{
  "model": "class-conditioned image flow-matching model",
  "image_size": 32,
  "horizontal_flip": false,
  "arch": "uvit",
  "objective": "flow_matching",
  "cond_dropout": 0.1,
  "mlp_ratio": 4,
  "layer_scale_init": 1.0,
  "parallel_block": false,
  "inner_norm": false,
  "patch_size": [4, 4],
  "residual_init": "none",
  "optimizer": "adamw",
  "eps": 1e-08
}
Rows from block 4 of a small class-conditioned image flow-matching model, named by matrix and row number. Rows with one number belong to one neuron. Each number is 128 + 24 x the weight over its row's rms, rounded and kept within 0 to 255. All counts start at 0. Numbers have three digits each. After the name is the row's rms in percent of the matrix's.
After each neuron's rows are labels from the 100 images, of 14848 (inputs lightly noised), where the neuron reaches its highest value: "top examples" is what is common among them; "place" is the part of the image that holds the peak. Only what is clearly more common there than usual is listed. The data: rendered scenes of toy objects such as cars, trees, mugs and chairs. In brackets: how many of the 100.
# fc1: MLP up (model.blocks.4.mlp.fc1.weight, 768x192), inputs 0-63
# fc2: MLP down (model.blocks.4.mlp.fc2.weight, 192x768, transposed), outputs 0-63

fc1.727 098:160114117175121154170089143108133146127081105127118100164105169145122154138134140125153099127144134117129069177193123116130110146105104117093139113129117129084127099169123112146141128140121125
fc2.727 087:125112130131117162108144133122103139098162144149094103109135124130083147114134140145143149160120125098139176165125069138123153147138120140156132142149110129114095159108146161155152124106111141
top examples: yellow object (36)
place: middle right (27); middle left (26)

fc1.414 120:118147098086120130155095112115113133140114125132113162139084157137153135157137171129133102126167152149153179160083147131142136112066108158125088146150147154107123117144144102136162129125138115
fc2.414 152:115101180123108104113153112146156143114142118143116112119113096163119153098157150133144124112130080109152095127171093119136136123162132134149126082134074094130096109128138121109089155102148169
top examples: white object (37)
place: middle left (29)

fc1.109 114:135121138108137135113099100143109110103155160160123151153103130149139129097112161139164089103146142135162129142152139144128162096113119135161129178118119126137098170159155127103171118147126144
fc2.109 148:134141141150144140162133178117136109142113144121093120117130174112118144147150150125100175104152129150098121119081167074146119103131170121079119094124115119098142123120119097142127148138177101
top examples: white object (46)
place: top right (34)

fc1.477 107:114070119145145130126145148109102102146148091120156150152106158104098089154137129151099113151123090136160109120135108102111087133171174153160102134149123119134114116087147113081117141139148130
fc2.477 104:121090144110088159111111147105136114130154094125115133137106119164130113156150131135133175146181143154164110140149115171098094121145183138135098139161118135156117119142120114131118106103076129
top examples: orange object (44); red object (42); its colour: orange (29); its colour: red (25)
place: top right (42)

fc1.661 089:138152170090148105146119097120108124147125162139133133131106105142137164106158152103115146095146114134148141171136150105155148151157163127144170173088148131151110162099149109118165107128071156
fc2.661 080:128122120134081119102102132165147139137127096116084085183141103096148109113139140090170117120086147140115132103123107146128112141111122145135125074103116092108144119120144134157132108140106108
top examples: blue object (37)
place: middle right (25)

fc1.659 109:127124107141128129134142177149127110133093135151117116109112096121169151144172113180132100140132108118158134123096158085142139151130121174133126132110116119097097118155133169127111117133132067
fc2.659 090:148130137103131112099102139129131110109184128129121151114129152136103114115120133079133088191106106099100079092160128157142122086088104166115122153145105151135122141099143120130120142077092152
top examples: hammer (35)
place: top left (39); top right (37)

fc1.160 101:168086150123161123139119129182143166134134075122146113104111117140157140128131101147130093095120103088124138130141143140127139148148103128137086113119127150142105112150154149132143129111157149
fc2.160 090:108122155146126114184112123093121139142120119173133082135142168162090126145101173130131094180133178175137128148118110161096123095140132134107162142120130110090173142104095105127124140128106164
top examples: white object (42); its colour: white (28)
place: bottom right (36)

fc1.62 096:151150172130110156145161133145105098127125136102129126096131122127125138154087133147129100108129134136116118158125162141135138116141205126117105130128098114140117114082184092119129070136121114
fc2.62 087:134120122131084133121129106139147160149131100095134127179145121084175093195163081130096123088165163171106122113130107101124126108124145140135127104124143120148121141126093128154121119091119115
top examples: orange object (44); its colour: orange (30)
place: middle right (26)

fc1.326 102:121133109125128137119106188138122118085159127143134143088138182113125134121138171127102103141122130157144125112148135135118153108114156141110138103093102168087155140079120117130119144112133151
fc2.326 105:160146092115126088194095123125161081105149114102152130104150149153133154127164078120176078119131097150144123126143144127128145155138112138105096115119106117122130169142132129144150164104139130
top examples: white object (40)
place: top centre (43)

fc1.458 100:116086152095140181136085106098166142058109129114110168123086151171140132152157154134120145076174123135131152133122128145166191152166135139143111146116102109191109134147108129121126129133135149
fc2.458 091:154170088157154054132149145111132093151140151162126092101159156124112114125133127092150131142080124146137118145100097118081087122101149137129120105121098174059145149094176111125148128145152083
top examples: bottle (25)
place: top left (32)

fc1.508 111:174105120104124124125145122154118142160124133143170153149139145146132131167201158123186102120119128126145136132149122123131112112149132117140112107113150158201123112120116119120134154177109117
fc2.508 091:166125101112153107132120148100082147117122156121113104077108143115135136136091129102140106143128102131094105123122121120148175119101123114138096141116160132110136140106092124122134086117170176
top examples: bottle (31); hammer (29)
place: top left (46)

fc1.457 134:139111138108164152133123157111107105142094105140147114146102146125145140127107134123074133128096084182130131120121094111142167102171150130105179125137159123116097116141144116089135163144139130
fc2.457 121:119105110095087129102151116146091131130155118132128157122109148153113111191114125104107179104135150126131106164156090123089104104163117135116127140145146114152161119090176110147140112120111131
top examples: red object (55); its colour: red (31)
place: middle left (28); middle right (27)

fc1.85 112:121145126114129122144166103119128135130109113113133145095096115137101126116071122135148088142177156104129131074163106124159124144094107154104120113151116119137095143134165109120125122141133121
fc2.85 132:131128134123104074096159131182084131146139178104106162141165099098111097137129130115171124125144107122099098142082112150126148128128155098142175135151115110138093080144158086125123134117115107
top examples: orange object (44); yellow object (44)
place: top right (32)

fc1.343 093:142112130121158149107113176121140112135101139109116106109120134138114178165114145118137101128116144146150102153115132100142169134124168137118119134114130144129127173139132105115171131172135107
fc2.343 068:122156103125139095153158149137145138117173139133111111150108108129128122190172139137156166144137107152109122112136145167103068159104109107136124136135115114113151120093120126108124142141120123
top examples: bottle (25)
place: middle right (27)

fc1.450 088:105103162140135154106162170102085111137107129146097152115131184128108135120100149127112132074164130110127121134113069156100139135133086130126085173152096168130171137130187120110161141118110099
fc2.450 090:102139150083117146076102154102147156145149101108121123130135115105164146155151158145116132130099116125126160158132116152132130133146083133114125124159119080152153104125096119123158123103093159
top examples: white object (48); its colour: white (34)
place: middle left (33); middle right (31)

fc1.442 089:141150113122119106116162134085103121134160117100118141112129151109164123103122116107145138113117141159145118069161096120106131132149145102123150158100123166108111141113128137116091159126088109
fc2.442 079:101102128112140128129093146145135184119087114122180084146113119166164165114118165156130130131138164117105138143122127143157109060110146122132168110125142122139134148118099102135128117107115160
top examples: hammer (53)
place: top left (41); top right (39)

fc1.394 110:115137137116114097127120133123149103159119161114117100129132102154101127160166118150112165142149144125134108124118125102124160119089131140106124147128149136145107142125148063117117159149104136
fc2.394 132:109112129142107161117097133109146128115116128154143126112140108110110100103115139130100120125147094085139091161189107169100128130141079132113112133137151131094115124084106128153114108128138111
top examples: blue object (66); its colour: blue (41)
place: top right (38)

fc1.236 097:111129168152121115149157181130125109154104146078190108152057117162077162140120144110144096121119130155155155157117099142155136134113144149124147114120142134130103133117159116111164071137160101
fc2.236 119:117108115143131163093114082119136118094136084144110120093174124121160088076177150099146128137109142107104102086173190075107105117111143153105133178124121165118129132132107103149106156126102121
top examples: orange object (42)
place: middle left (29)

fc1.555 083:154106136104118125143164150125145175086130080119131162103130112081117105131160140107129139087148130124120109084138177148164124116116153148111140103129137114131147141108123135138106081141116161
fc2.555 069:117135156155183122105127106123154122145093115112123078121104118147140109147097098137123177123107136061115136105120122102116137137125118153138145129118115159135124120129105112135169176122081122
top examples: orange object (38)
place: middle right (43)

fc1.532 109:117154100110164120154148154132107110096135163118155130105110111148147142140156148140167072133117130104152156099126142159163111151112168147154069137153141149169108137125109138090094110161124117
fc2.532 121:097154142129109142141162128139162153143133173146146130075183108107114134133147145104135150122114133100111126159128118142130118139158127167112161103109069171137091113127193122166121146080143087
top examples: orange object (42); tree (25)
place: top left (35); top centre (30)

fc1.680 093:150171138148123150073094100134104119122116080118132080149133113137174139157141114120126142086116096096148160148107114154138182165098132156102132148161126130144163144098145092107136097164131176
fc2.680 080:098123115103160112153152156124170121143117112171134155115137118123104136099157142111130118126132166185140107125129111080132096121142147127140130122126117105116119123140151106106118125094147107
top examples: red object (91); its colour: red (71); light from behind the camera (60)
place: middle right (30)

fc1.522 086:116114120133125142180126128128094144138150133097162109127143111152136150148152117110154111150135150108146131161132130109102129126132129125085153144087090171153112138091150129131179143115101134
fc2.522 080:092144115101167139117110161112126112107109116132095140130121140113108118113112117105118157086129108108148138142134175142187121093142126113123103082156137111099117123164134140100085130152164159
top examples: red object (47); its colour: red (28)
place: middle left (46)

fc1.349 111:186074120118139122094153120113124120164125116117156117184137132119140154157121154118085148104153158123149085155164115077104154127103165076106157174132124138142109155143161098124141122131099141
fc2.349 100:127102106173120171133140161095128118135121117167163115060109107120076131137124136122132114139136116102169125125147143142152131120145129154115091128152107174138140140162152172116147124123147138
top examples: blue object (54); its colour: blue (34)
place: top right (33)

fc1.81 103:146137170118148099145107180077110103082126125161159125113139141140169112139140114131134101121111120126174085134146107150136101098131118156161105169071131130132121139144183170085134102149088138
fc2.81 085:104122063111142140103121111182129114126145127089136125148116088127146127093130126137163098119137128116087158129121129114142146170112113121101150093191132139146111139139094121147130124143150127
top examples: white object (47); its colour: white (32)
place: middle right (28)

fc1.587 104:118123107134164114127104127092131145122153118112126102123155122145162122113125117124132079138140107128146132113158145169123112167113136140120102149172095118140131103128129115127148102120132173
fc2.587 091:132112164190105102159145079172115145103137107152149098118097127113109134095105154152169118144161128158093131154129115105124114089135117112113172135156165133125138164104093098146127154158129150
top examples: white object (36)
place: bottom left (33)

fc1.216 085:186138100136149162067144091129113142111112107072124140127115147090129115122107132139184148109122175146149125150115135105098134101130137081118111141158099126121139148136133113134125130171172116
fc2.216 062:104106146083146092153104179140164152099143135168133093132107092131116129129102124100143119165133124132138076107144129150142106137086150159080091131141155115149163135120161116138130127141145140
top examples: hammer (40); black object (37)
place: top left (37); top right (36)

fc1.421 101:167098143137122128124123124105111123110134093146129135102115152137092119108160124141165119118163101166128108142122145155160127158114086138095190162153113124102121126129120100153129129153139150
fc2.421 096:117135116145140158106104195166147145163108089117143091112130115112119182144124139118113138156113100087115129092130112121152146133139152106133076099121150147153122135155147140144121143156113119
top examples: orange object (43)
place: middle right (25)

fc1.203 096:128132131089135110137148096135084123177130134108116135144140147131139162093121118195111108134120112142118064135139160123163134105122151103103152103143094157135094151134131105085147121125103114
fc2.203 096:176134107120096116105148137081153105124153128167123115074152114090148075152142114105117172129096141128120123104114108140140119136135177171143110170101112118112155137106152144164118085137147101
top examples: blue object (42)
place: top centre (29)

fc1.99 103:079097133105139137143159129148100150102106120168145094085148137134131112139123149115095139141160167115161139124158137156128111095084154138141151143117133136170159098086152136125145115138167145
fc2.99 115:104120144087119148138136117141112174133126153157150101152067117174140125122094172130082119178132157111099128133129118148133112092089112142165136148135155147147103100105143119095122104119102152
top examples: hammer (87); largest object: hammer (45)
place: top left (36); top centre (30)

fc1.283 095:159156157123151113121145173138119086107150146076159163111135135107151182119109118135164098109086177123136143119155145168163153132157114131122149156069094173102104163165180141147123134122113125
fc2.283 089:116134092092145137136071127114126137115097120130153102118125113162144121122118119106133131121150123130135150113144134118141068122122108133140135106179146149146121087096093136099139128118110150
top examples: red object (45); its colour: red (28)
place: top right (40)